From a checkpoint of a small class-conditioned image flow-matching model.
Training: 40000 steps, batches of 384.
Rows from block 3 of a small class-conditioned image flow-matching model, named by matrix and row number. Rows with one number belong to one neuron. Each number is 128 + 32 x the weight over its row's rms, rounded and kept within 0 to 255. All counts start at 0. Numbers have three digits each.
After each neuron's rows are labels from the 100 images, of 14848 (inputs lightly noised), where the neuron reaches its largest size: "top examples" is what is common among them. Only what is clearly more common there than usual is listed. The data: analogue clock faces. In brackets: how many of the 100.
# gate: MLP gate (model.blocks.3.mlp.gate.weight, 256x128), inputs 0-63
# fc1: MLP up (model.blocks.3.mlp.fc1.weight, 256x128), inputs 0-63
# fc2: MLP down (model.blocks.3.mlp.fc2.weight, 128x256, transposed), outputs 0-63

gate.140:121102100077093075152149163107145054107081163119133117106129105173107117129130128208098107077080142103137136135169162119149095086135143145121081116120171201184130118115153155099147149168161073
fc1.140:134139102076114126137153138132106105156182104095132134133139121117116085106188144108138155086126167107153039137105145123168097109197127178136137146190206217118116118163161161101151095164144089
fc2.140:155138105112118105150151131123136203164149131119129090132145134102118139126114140125146182134102162146195118131144113125080059156142083131128136129077157139124132193119153147180213133128176095
top examples: numerals (74)

gate.217:156108162140115096140084187104155132142111171122171171102061121166138081121115130103062156111128127168068127132121160130124180143090089119131157138146166165082135184112100141092105114064127051
fc1.217:140144187168168197087090067166113237173098172093115107073122110085154159104125139106159162102104134118143092118141175116064144129082065141122139155155107104098217133112114182120189131156112138
fc2.217:134134192091116118045117102121126132178144089110142108158141130092124103135135157117158120152045119085117142130088088130101159234101118084132138119141107143110141161130171152074151124125113087
top examples: square case (100)

gate.146:103105147082108198105154143145135086157081114111121114174179118142123111163106124157129124112080117132081169120082148141075242121183163053087181101143109085120137173120098077102126113049099087
fc1.146:113148075145120174116106115146131135136088102138115119141148142125129131139129114110131107171105146155164109106111041159107053124120144182155102104155167023137174103110159173187189109123115144
fc2.146:141136173107120160177143135138127055124156157151145162103183125125120191125136175124127115132169124118158114135118111139122099069115145128085097114099147178166107076120063120127122097124137088
top examples: square case (88)

gate.7:109094123129161133179127142174107174123129113120159112084186152143118112131134168075107107187069123109120133122104077133163130125152160107122139103145109082160143112131151118107189187089146165
fc1.7:095126139090154134193188127082123179152096079154162071109197092152134133142157097146104145185078097114144134127089115115147154107155156045189141110189114139148113152120139115130131092082129152
fc2.7:114102082108126177140111128120141151183128194144114041140097128124126150131125139124106143099195137175095114132123107127153138105106117180113124139054111146170158091144137135142101126192123177
top examples: numerals (100)

gate.154:092176111104133146163156115076130142112118136081152128108139120167176135120092141205028130159152138077154131156133134135115110153165155167104175133110106117154175131114109141119079103105143122
fc1.154:115135163139161126149203159095130091128132085143161159103123146141147150117162149154110125126170114124135134129095133157134140155131130131125140117140116147146108104101110139163145127130137128
fc2.154:153080148099135142105084136119127186087171105121124098125127128139128053118124159139194137135096119135109114130008127128121133127135129076152178127104131102142139113111154143126137132103136126
top examples: dark face (77)

gate.51:085128165058082128112137101141168180121070135122102137158155118105188137086095125062145113164137079111119127100093111126110144147118143138133118143072130126157138163127136107117108090121129129
fc1.51:110058154134126116119095139158134163124176173153124105130120087153101140136139183255114130115141135151116158164118118152152152154126155122170098096145147089106167089139153108103155035136100136
fc2.51:126177100160141143156148117133103140145103137087162147161119111098099132145126106127088131111157112134134134133125113131136153141122128141125104141144149130078123126127122116148150123088143144
top examples: second hand (100)

gate.118:126153125126153129141137152209165121139118177112156139115115161162170092172123074073083130109123166125111177141156145160113117123114126148147118131165142134153132131152146144086151238180148131
fc1.118:089166123104098133102080146129111188124145134099164122125127152129135134122125122127144134111153150080108115132110123123156171105154036164146158130104196138151057128130131103076130134108103131
fc2.118:120205119177132111115145136126129010149116159176126117138130133118114138130119121131120147122151133174050127123144092131081159158144100177159049104235125109047149108136164132151145124156109077
top examples: hour 1 (37)

gate.189:119165151060142155143136151101128156104118159137143173122118142145106123120115160191050121116153146089136105127116112136123098149151170143112176125106122121157133115126106137129116105145144137
fc1.189:156109105146144134135124108142154149168123105093152104164135153090168110163111127043218138136128142129094139163153102110145162119140125090145108127112135139096106131173137142160145107152106136
fc2.189:158108095069137174098057137145115194097183108121122123118143135134111043126112152135162150151101133101137133119076136127114140098160120072152122126123179095173112114116165144093081119106096084
top examples: dark face (68)

gate.215:121173157119149177102089067106118150097094177106133102122181120105112138161118122118148121107244108070178145105116141126150061158052106092127123122140117164161150087137141183146124137072108138
fc1.215:131164143141144147097054051098108162158136172112094073058178111096133162127077135136176115117207099114190096132101180120160138151146120132148132149132112147181176103135075168092118141164129154
fc2.215:129112133075127115127073113129124159114146082146134132217131126111125106129131160130106202169200098161094176128226158130078104129143099135087123142110180062139158090130192077149086123087110127
top examples: hour 1 (46); minute hand past 1 (35); minutes: 5 to 9 (35)

gate.59:075158162133135152134172119087125103121121126098148112135151145158164134152088167150024111162174124126136148143118141158133138139128146165101143118163101148176127130140118139153115089084081143
fc1.59:085195118152152109190176099097130103140177106131146151098132114147121133094125112100133124131150112113129109125136130107113095166156143132106200130101112112135126150099127125108120160153182097
fc2.59:108160139139125143134111138124117118155101110102118109140126114131127209122127134124070125145174139136173124120184149122126119104133101178109069122119150164123106146130112123157156126150092116
top examples: dark face (68)

gate.202:139122154107168123127164046089139148111127128180118111104205124056140134144106120162108206122139170096110077134131107128115129130065034104114095119131135128091128106122086229145113155153178120
fc1.202:140132065102149168143196154143156101115102151126147177105161111142137127151098116154122153116112105158027140120060128128123155127097078138046085108080131159120131163125071114063075055152074151
fc2.202:073112079141146141121139092130137112148092181130151022222189133106124136129127145127152113071044100143144137121156099129194106159089140173124093133151118155141191175152149097130140126177087094
top examples: ticks (97)

gate.38:138144180124108112134156135121117071165083149084128138168149151134184187166117134139176161199134107083178136112070149136111163122123109201148166143097142155177109188120102130134127137086148113
fc1.38:138118118107159081120090100134135171115146147162146140148123105105095024145199093026134134078125111154129130156134095137133103143175160094147096140165162103112157084150123133120093141162068109
fc2.38:124111098043153143127099127125116127006186121159129162075035113132128100130130169133133111100122150084110101124169160123079071129138135083125152147153182115194117204125138139125151125165109128
top examples: second hand (100)

gate.235:140139123083116141140137092177128115114090100100088167112151133134136140166151137133164126133154171160094139133132224137153153131104199121124151163144182171146126112156139153134128169174092033
fc1.235:140095107111110163091211136122127134080168161166113132117117116131123161115185108077152142065075159175062122121119120126094162074173106103084127104188144182179130120141136127076133073115097090
fc2.235:141090110174092162113046106125114114093106174164116132091080119109135196132131071121145145124157133059070170128146127134160169168145091081105111133173103128091169121108202085060102132111103138
top examples: minute hand past 5 (64); minutes: 25 to 29 (64)

gate.31:086156125182141095100117080194126122183040163110115189137109144098123115119117083088103168120118195134164061117123135108123146118138126126166155155155186103132146165144142231186108173153138051
fc1.31:149149138159131183063114116135160148064072085143106145120220142116126086112139132120079140120175128117104142116135213126118158170136133188145159119124092152033124122124059100100195077158145133
fc2.31:169109117100129156165130142138132113029073133102121104135189129148118052129131060136096147149167141144135135122091082131074119106167091191127096133114156117153142159117101145145184120160196159
top examples: minute hand past 6 (27); minutes: 30 to 34 (27)

gate.153:133154131109167156185106142218140087171150107133176105167166184168166099159116105160060166130185124140160162150165076139095177117127121117152150146119118140097076140137109121118204185123143156
fc1.153:117096224137111140085044112170099152125170103104116134182070109142149168102142153115079147093164143143125085118202092096102101127098125141169201141103120102122127076123138126156121054067099186
fc2.153:094103192180133159144190153131128107112194076119116094126077132097128095120112172131134087131092154089120100122237121120142105094148140202173080105095121120125108199125190110102106129100120064
top examples: dark face (64); minute hand past 3 (28); minutes: 15 to 19 (28)

gate.24:185103111137119129120105056085137106132127124127074110126119125134188121125085109081085103136107180150139154086103117079125105131124100130112118177114088131136138134135123105089120170119151151
fc1.24:235124099112106135050106095097098111126111111130087135102116061106168132083061155140118159106106148138132101124122149114123127149138073144143110170165112127123125111114113113100112110092143138
fc2.24:145134123121117134124134052177137091134133135127174142135126108127203125080069125121127135136135062134118111047140116195125139153136105131129137206147085119134115131109149158137122126143123150
top examples: dark face (100); four ticks (61)

gate.75:136092107120127085150158136016124165140126109155143159145119137149150196125000140243162166084144135093105148131140141135153120128084116153157095136097148151142098150136119111112169159141158109
fc1.75:116082061076148143177104125223123124121112086179144107102184118138131192109111112119125143151155108183118133133134126131141207107122076098156162101138104180129083184102116118086202209111149141
fc2.75:142048095107113088095099108134135103127134120229124097097181136136135177136131204127225109136117104071172146121095119131085191125115142136171140122142133124169104084120139093119201113045133119
top examples: ticks (51)

gate.138:124119131107091123113071245139120088131120175123158144124150102192119085099120147093103151073118117130117171133095139116118120128178180143131133094121116186108100133117152000100142113154120142
fc1.138:166140099154137116079149094133141140167136160058117134128067120152133107132197120120156094129153137096156153145148119134094073207087111100131110166094110052165165159160129169149176070112121101
fc2.138:157142160065174104116109215125129079193160055084097155145076141179115135114135151128146169170160131157139080135172089125094146093111170100112096088117123116141070094141130234150131132127183139
top examples: square case (100)

gate.136:106185160084101183161107125122121120143022142077107102057177126121118112116132119120120135121149106149173180127162115125197079166083153125150117128136108139034102114110129083086178158209144202
fc1.136:119138152193116146175145139105106077128078129155134095100128151119128072135086132138117104178126069104118134114156058128071151135134099174142123127196112192141162120100089118109122185149127232
fc2.136:136121097147129106078134110126127170128088111193128156064069118116131091135124129126157139132167143179158098124168155126163186131151113131115095123140115143236185154141188161158108124098158058
top examples: ticks (60)

gate.176:145130180125133151120174175178132188129133162078202170144123138147130143128167124140132150135153151148116114132106129124131170113224151118099122150190172127095084152132104104140108142105099142
fc1.176:135128056067183123189095139107136093144152064138153145140150121130115156148117137143167115134088113109067137147083080121092112121080100101100142106100113208130063119108230168139062096119106073
fc2.176:098161069177143174079198131130134220153145098116135146137196131127115163127124123133122131120118119158117102134114162124132084142101168159175056138088155178098216138138200173111125125144077189
top examples: numerals (81)

gate.30:074122102110145162144137147137120140166124169122134198098100101149147134133098123091116140098150119150077139115123108141087065142058121196104107116084099120156102214137162126145125137051117139
fc1.30:143110175044087095153181123093093165135207158136103138112133113088122137111166147095130163153053157113082061116162077119086103119133083131119140158171154093117075127102149108158159080104128116
fc2.30:137140210147130165112132147137134102161115069137105152255174133150125121132119184130138123141080108121183121130196121130101153166148104114158089116113138191186161191145087129158144123119236118
top examples: ticks (79)

gate.115:125147103058195076133121130230136126201125145130165085114086109169141099172144097126144098115184146105119175139104116150135125192136119139121144161156119168155106131166132149123176155104141155
fc1.115:107091094119091077136111134063137174086121173107119126158094117120108122110108115135207107148155124119098162115136156135048112067066142171177117127186126091150139136130125093095190104185145140
fc2.115:087081102146128226113109114127135106092109166116147091128091118141147072132140057129208125114220076164144148136127129131169123132116149180215111123119123160113109125120095121110146124172084134
top examples: numerals (57); minute hand past 3 (32); minutes: 15 to 19 (32)

gate.109:087100123124130103193127119158171100177102126146129047177128117141143079112105088020069117152107101159130196091124107114111091085102123135079125088058126120183160118092104121107154153117142139
fc1.109:122154133161131135114138124149079154137140145134135133127140113126207128099081129111162153129155069148110130166123093199112137143197109145126151124122140134156109122030164155121116154135178120
fc2.109:112144134101159135145121127180069093125133130136115125122126110126038136110126126124139098136151077115115100060123128227130138131171135122128129119135128144122139130188156153105124115153124147
top examples: dark face (68)

gate.102:075104090122139170185117105153139128098089056093157153167067122120128126140117121091143115092062181120172101145028127135122146115112144056117172122180151127055115150145148219154164162144096154
fc1.102:185071087163077094088132150147138105081125078190123123166122132146102144107119124135133146108098157149094126136122139130132166038169147123102190148140162177156156114139012120104123089139124114
fc2.102:130104213112141138149159125133126096171140133124163140083161130086129151114124186136154105119138127149169074125094074132140110102139170078116103117165113235109109112148212166147122115113105108
top examples: minute hand past 5 (53); minutes: 25 to 29 (53); hour 5 (28)

gate.249:066075162118128105181088173157127108101141145128142116136106130128133146130154126129107105131095086146194120132164121152111118124202143118095111162087131106127191194109079114175142130058133092
fc1.249:103096101109145180090095093133128093136107105132124124126119157143133109127080143140118109089167148128121134118144146126126192204079105134183121113060109117102189051118145142148101055163150211
fc2.249:125188156127127139138147111126130182111103163130123090124061124114151179154123089121123115118140168112128114119147133122151160199175135107124132137141101149122159157124111159129174128089149139
top examples: minute hand past 5 (51); minutes: 25 to 29 (51); minute hand past 6 (41); minutes: 30 to 34 (41)

gate.158:144110134092129120138132166096125092153137106098152131132120133140124162119079085131128118112170127116100100130162084134141087118163114149169090139169184171124122164121136158136088000125136076
fc1.158:129171156120139173115146080146145123130135139112122097147135118146156106143228130153108133131144175164123119133106168123143161135060160100149128119099122075123184083160175157158117255106142111
fc2.158:186095209093129074038120107125126094143172138116132150154177130176124094132126133126139136134032116159191120126082077129207121147146102101111091134156164136219078066136144142149120122138138154
top examples: ticks (97)